From a checkpoint of a small contrastive audio-text model: encoder activation gelu.
Rows from block 2 of the audio encoder of a small contrastive audio-text model, named by matrix and row number. Rows with one number belong to one neuron. Each number is 128 + 24 x the weight over its row's rms, rounded and kept within 0 to 255. All counts start at 0. Numbers have three digits each. After the name is the row's rms in percent of the matrix's.
Before each neuron's rows are labels from the 100 clips, of 14848, where the neuron reaches its highest value: "peak on" is the class under the peak. Only what is clearly more common there than usual is listed. The data: melodies that start on their tonic, played by one synthesised instrument.
# fc1: MLP up (encoder.blocks.2.mlp.fc1.weight, 768x192), inputs 96-191
# fc2: MLP down (encoder.blocks.2.mlp.fc2.weight, 192x768, transposed), outputs 96-191

peak on: C3
fc1.504 108:129119151131093115123163141094125131103100136212167131138121102134123133127117133116229118118178125143115125121067120112129129106123114128128135112120124133118083138153107106134109166146122104127175152132110101128109082107134145143139108123120130140135116122144112125111091131128151074153
fc2.504 111:129152119129116094109135108124135113127120122143130131148095125136101119196108149123181129110100134097141120117034125102130126126140142124128090160131145123129133106116134142107144131086130164122075143104107113157121126154128194118151139133138131154142133132113127131128121138134126171148

peak on: C3
fc1.611 094:141148126175123147139155145143132126120124166124198128165134106145142104142126160119166113135151076124114116125072117126150140132130139133134130071147135145150130083166095100140118120142139131148138131097072144100120103126161139134169114125122125152117116127139096113102101126129145141134
fc2.611 092:135144153145130139140113128104128115138141126184129116136130124080110126135072117126140127132104076126136118133092147116138118130117122134128136170122114158177117115127103127083116117133106123119047113089083104140078126127128130114131124185133137117119126128164117139136127127122137153117

peak on: F#5
fc1.419 092:138160123140091164131135106213154099125083149135117196135127080122106106136145104116115178139148179139168162126152125088126139113123111123136154116120101122144151127195123136082119143139120162131159144157119170202176093087108130089126140143131125128126124085132129136123088115086144087093
fc2.419 097:099128138141048102146132074187126057059153081130110123144127146132121129140132116121116103135140087131068117126098145093137130127129113130124134134120120130117120119105118099099147118115098105119125123082129125087133136062100115111104161127161163105128128072094116077123121122150121132075

peak on: D5
fc1.111 115:125104157131119141126095142197102127129119144151163114139113116126129148116139114105135125129132173130123123109098088154110146141125141132169119093122099169128126145124107122110168105109128089123139126130157142118097111109136142098133156111139134119178149195114126137177122105138159114153
fc2.111 123:125094099115100126137106121089119194127157154127115143139133149133135121156127159125127105167134179093118106115161132131114116079145113115102148128169115129123128152116096131137101126090093149102119153132118111093103154159104123157139123113202169109109175052138122124091212120125087160127

peak on: C3
fc1.24 090:155150118147126118130130122137126133097156120115146150118137107082136114092148080104167125115139116139126169159075139129150157094128107166119099104162120118160131088104131100124091134126143148164131172127097114081143143127147125148146095143146084127117101138100114127128115115127143137124
fc2.24 083:098109074095109179128113119134138095128121143205158098191108122115132112135129070100111129134128117084119074125071131108148122096128110118122089177133136183113134130141115098099120110117132105116098115131125105183126129122129144171118130122113139109122167119132125112123119081142133127097

peak on: F#4
fc1.194 104:124170145121127107148156144145156137130110139134115128167109126069128126161137093124138096183127118145132138255122080119127158106131144164136086098115138102098103130091114129139133155171132130161100148109104081095143141121137105128137097097100141106113080120102140105145129129080120158126
fc2.194 109:139147110116148126130115110113152105111131140169122108122086100128131135149129081099129108153159112121121128149097064131115151112138116151129079154127120124115126169156121089121126154136122142113183162130116102157161119134120123153126106063118139133123103090127167089120159151115139073151

peak on: D5; F#6
fc1.274 105:142124147142121094129100113202176136133133133139135119130126111060130130135129101112115188168159110157142124202064096148152163149128134099127101140124105114112098155092101124123117108137130114156128156123138132125126106103097134072127131118130140141141106149082122126185125094077145135154
fc2.274 104:132145117128140091137109082112146121130121131129127128147123105130123121121114121100101138137140161137111134129103123156124152111088124091094165108199082146122116133145065121102141145113112127103170165148090128117133161127116095205067101132134151107140134044090108085110150128119129167103

peak on: F#2
fc1.42 097:117176150137118179106166129095113154129130148155110129139117127115143084171136123092110090129139130147156125146153093125131169140149151138111130142147138128114169103125093128129114153131137165095126093099160197127127119088136071116127109164104107133125121096108163120164139138113137104135
fc2.42 079:107211146155102109115093107116132138115114101125100127111119122189119127176134154137130155123157133130128140162144132128112146146131125170131128137127092080128115142116133111106167126101122131140135149097142138133135125099119137082148127115136136176100113126082076116128125128140102124138

peak on: C#3; C#4
fc1.488 105:101107121118117119112171131125141123126123134110150180127113120138154116129107145195058104127161146128104116124203141109128100100129157113127146174101128098122149131103127105130123127141127143129063096158118130114132124131127125161132127118132140139116128146119124132132117111125159042136
fc2.488 112:194070163128132136141109151124148148138115174063127118125138138121085115127125130149072106152121126130129155108225156122108162139123185140122145116138105129155081143138112139126115130130102123112186132146110134096156135139130129110123130130129128125110138123117133117072119121150132146140

peak on: F#5
fc1.65 125:140145119139101126103126163144137153097140130129151169097127128185132124211132135109194156124129130110145184123128116140138096128133120130122162157131090088136162136150117130136166089134135133106167103102128116134120128171137146115113155128128140156130138135105083130130151142159138081144
fc2.65 134:141120154111136135123147119134139098102128113121177140076123158087138109118124090131153122146079141128128161152128149150120117190124117136119128139145126107169109131157100132112132091127143123104078108053136112161136164082088155127121148162125106129140108117087070089137062137169099109125

peak on: F#4
fc1.666 106:132162140123113197176136142125166124128147123122189087150137135129102119164143069156111086151124085117144087135097099108115112150115121188145114099137154125121123111102150113152122129157126120140097078109119124116119155121129129104134124125126138134141113160126139126128124132112113138118
fc2.666 117:132115128089126185118125132113134109116137152121112083074126122091154136137129118113122068136132114131113114142111068144120134122125083199111120120104107124088127178130125127117093144133128125128092129113135088142136131128134104113137123100127125082124103118131181143122152119139135108129

peak on: F#4; F#2
fc1.513 099:106177129096105169106118128114135146122133146128088133126119158145137076169136064103124122143120140127132095157148087059112126136135136168115147123120125114130134098128116092140156142125114156111125113125113152109142134084136102115124123107126108137115078132126157140182145153128124103138
fc2.513 089:119208117112091122082104112126125129112119117153131111088108131099149108159123113116141102144122146119063131135097125122108126134123117165159115156126128118152102145125130158134149083141127129156129119082154133151154132129126139102142127110092117126105128127077119126133088147138060085150

peak on: C#4
fc1.506 099:099106116127116130122180127131139128131120138106166179128121111143147125118123126192060102132153137133108106106206151121117109107137159109123145175101124097113150135103147118137128129147131139128085105146120118126131126139124110181130126115130148144117122142113113147134125105121148046132
fc2.506 113:182096166133121136148129137125134140157113181070130124131137129123099130126127129135085114145095122126132166094234154117103151121132166127120146130134101124137086143125096158129126129112111123111179129141095132082155125134131136129122118127121124123119130119116130102077127115137132144145

peak on: F#2; F#4
fc1.46 091:132157108121127200127148121107139145095168130128054138146112109128104126143124110083125117123135124153168140255123127130186149155138136136092136139116113116122134106107129157114119142150133131101145137102142152148174160093125073094122131158117125139115087134068126137131138142123131101145
fc2.46 082:125133069119125131098093126125129148124133072116091128106111087134188137154132208087146134155117202108081125126118125118106144144127116177158082137160127085098106133130126125135140124073116084162136131106118142175153107083140133116109107101107151130151103133110136117111134100127129112113

peak on: C3
fc1.36 098:130146123179124148136144130141129124130127192137210126161148112152135101139127166116161120131140103121119114125089106129147137137135135190134128076129137142136147083144086113131116120141152127143139130107078137098134083121150137128150122127122123153114116126149071121108101117130136132136
fc2.36 095:135139158133120121140107130109122124121137125183118116147128124069114126157082133117109120128112088126123125143110146117139119122129123129133127181134118171190128104128096125092126127146089123123055111087082103144116125154129114121145104186139127126117125124142095127140126130123145148123

peak on: F#4
fc1.564 101:121150132116129182133117136146155119135151140139117107121112134139130123171131091114145049165127130133134129198127089111065145152129120168117142127112135113133104129090138132129125133145128127139147093109151130112147142104141110137136118126060139134120085140086144127140140157118129126146
fc2.564 094:127207127117153128128135105106142128119125115136151132086131116100154130160097138119137094126119150115150122136110077146120125138123085167131093185121128085084108156127118165152153121127128129136148079092152133142140110136136131105161131114117131149140064121132170113087120093123096101150

peak on: D5
fc1.637 119:136097146128127107149080124156135106128129111134136101141121114140132131118119079080129172134134115147147120122059118126116154151131127139129102121110106142122119182125107117138131109127127061148151116122171130117123118095107145074126164122149144135131137208130127141207128113131142119138
fc2.637 134:129132125111135124122113111097132153144135128108126111136119124130110119122126158102124121117138192112128112118130131156146125105108116122093206132190088179137105157142084168106146169099112125101139121132118131123116161142112115163122111125165141091134137041118111128102148112121082177128

peak on: F#2; G2
fc1.586 094:040144115130117123099127121111120124110142149146040145124154115138135144135122125059124112126132111130168130117127158078158129160115137126126161159114098123127126135125105108134154102141160155062129116130132156141187098104129118110119112145127102155095103106146136147166139136127122092116
fc2.586 084:081194140115119131128132120138121118113131124104102150153143137117210080209151174114138171173123148121110127184121132124100142133085107175142132113147123144137121126125117190119130087137123121170149117111130130135132104070134143128122112125128121116120126148099113130145073085096106133134

peak on: F#2
fc1.107 097:132152111133121137099145143086121130102163157182112134150118138146161121154138105059118110136125135151189134212128114110137143150129122150097130126121129123145132113103114125154132144127134149075125134098144159116161131113153106117128109145105118132099099132121141101189142122122135074134
fc2.107 081:096212099128146138127104084132127123136122098120115135113134112134125131169101179108150143144130174123121130176139093150099145154132136159150119133129136101123130139131140171127141080123141124141167110103167139135139121116111128112134131122108107127106089151129124091129102084112105067126

peak on: F#5
fc1.101 112:158123138163103120130138136161127123118145143159194161129135140181108139231138108126129190135123126128121168107135125152166084128137121130092179128109097116153148113142129128136153078122125140152146141079104085143135152161132146134125149108110122164128108129123082116133155105129131119125
fc2.101 125:132093128121129133131127129098139155087118126121134121094132149055142102128135104124153147144087119133104158140162173150125118194121120111146133128171113104167124127141118117107112107135137087114094130098113121156142149056103127109125118146098138118124108135122087097160069122154115109101

peak on: C3
fc1.270 092:129122105119091078132146127121162149126089126040157171181093128111157121133082140094172131129143100132110116081109129140131136147100206140129131110127117130121133116139101105134111124135122136118113127116090131126115129106128096126153125129114121142109118135165124121101119137093158164143
fc2.270 083:156132139123183144161176125121114131114115127211189123164139097105089126126079109121151149130095117124153150147087139124151119128136131153128103129126117127126101086128095160080144082122120104122142098138093111104068121131125152087118124129117146135132118152173126127110132141158103122119

peak on: F#5
fc1.555 098:109116125134116124132151132134157122109218086126041136141126112172064150161142125090148162129113119127170135171118127156163121165159120132114223162113098109124165089118116163137109077124147126101130141102150175170160152115132123114133164127132124137093115128076114134144143130123146075161
fc2.555 097:140114104123118129123132135125135139127116140115120118134147114083202110182150139098177154165120166122119126142143113137117134174108127122149074067183125113120102092124125159176128068118109092187099098121102141146155137106148148110081120099109126111135119148100123128129101085111133132123

peak on: F#5
fc1.573 097:133191123121120146107129140122142149103147156157104165139121125109123107189147088068126158176141138135156138185129083112130153137134133137116126138117112111132128107128105122132144108173136142084132144099131135144150118129133128104125131128114135135120071115107129132189140136108131089163
fc2.573 094:131181118123112128123118101128154078113130159124122145126101130103161131164122132115151120152137129133075137172124107149077179157112106149150076146145133099132107112161128137114126108144123112117139140105135139154162124080101139133118150120113128124112110113080115069138106141124089132104

peak on: F#4
fc1.68 106:120206133118114122123142168118145147111134147149114130153121110083146102161154099092125107158140128150141141229127074096124174124133127174123093106117125103126110110106111114133137130170138141116096149113124121125157128113159126118132098118103130128117075108105133116169149135090120128156
fc2.68 111:122216115116133144126099095124133104114143167182115132107088103121144130142130123105121103138139140124099130149117044132091173126136109144136080164127130094121106144157112104126128125143124127130157161108128115152165124127101120137147119090103136136113118119116144080129155131134114115113

peak on: D5
fc1.234 109:137066152133135114127114126176201126120170134133129077139113135103120136119128063094131157147138098142158081174050127147132158149135125127078119131118107129123128172126130123137123115113101113149135116122149101126123119096083140091136155126156156162130125174083126126175152103108127134133
fc2.234 104:137136119078150108126116089102126139123115123124112123155134115111117106115104145122114131103132175132112122083138143182156125109066125122078169140211098154138118136132090150104145147080107126118157120120116130119127155118131124181105124145138165095149118059099124123103148124131087184143

peak on: C#4
fc1.578 108:128127123122123129166130145140119150138106140127144141118127102121143100134127123179065131140134088155145123091192098082069126087133136127094130161138102095174133145077135121128118074156153130126140093098176126121129114129125131179146103124110114128146123160107093125129121112095157030119
fc2.578 108:159136106134126116105116122111135137147113127097129138132122142124112133148115126191125077128127113128136150096171142146041130117066144130126151113130098127173154162125091096133168067102126122086121142113135106088130125126125137150126114133082097106092130108103109123099110113116128104164

peak on: C3; C#5
fc1.582 089:136145117147161152104168130120094148122162132178108106106134113147094126125169135115142147087170115103158108128131120098116095100130154134125125094117126148136123123132152105148134141092137135160128139124129119145128122114143132139091108093131126143076090145148139077073129095113133141061
fc2.582 089:128102158124201103139141151152161151139161106139106124148096140142152110117113138166126139121129138113166127130089093135129094121112122150145123115112127123106114126127098140107151108129137124114132146133136214136129122169097128114160135139138081139086090111148135087120099190151137115116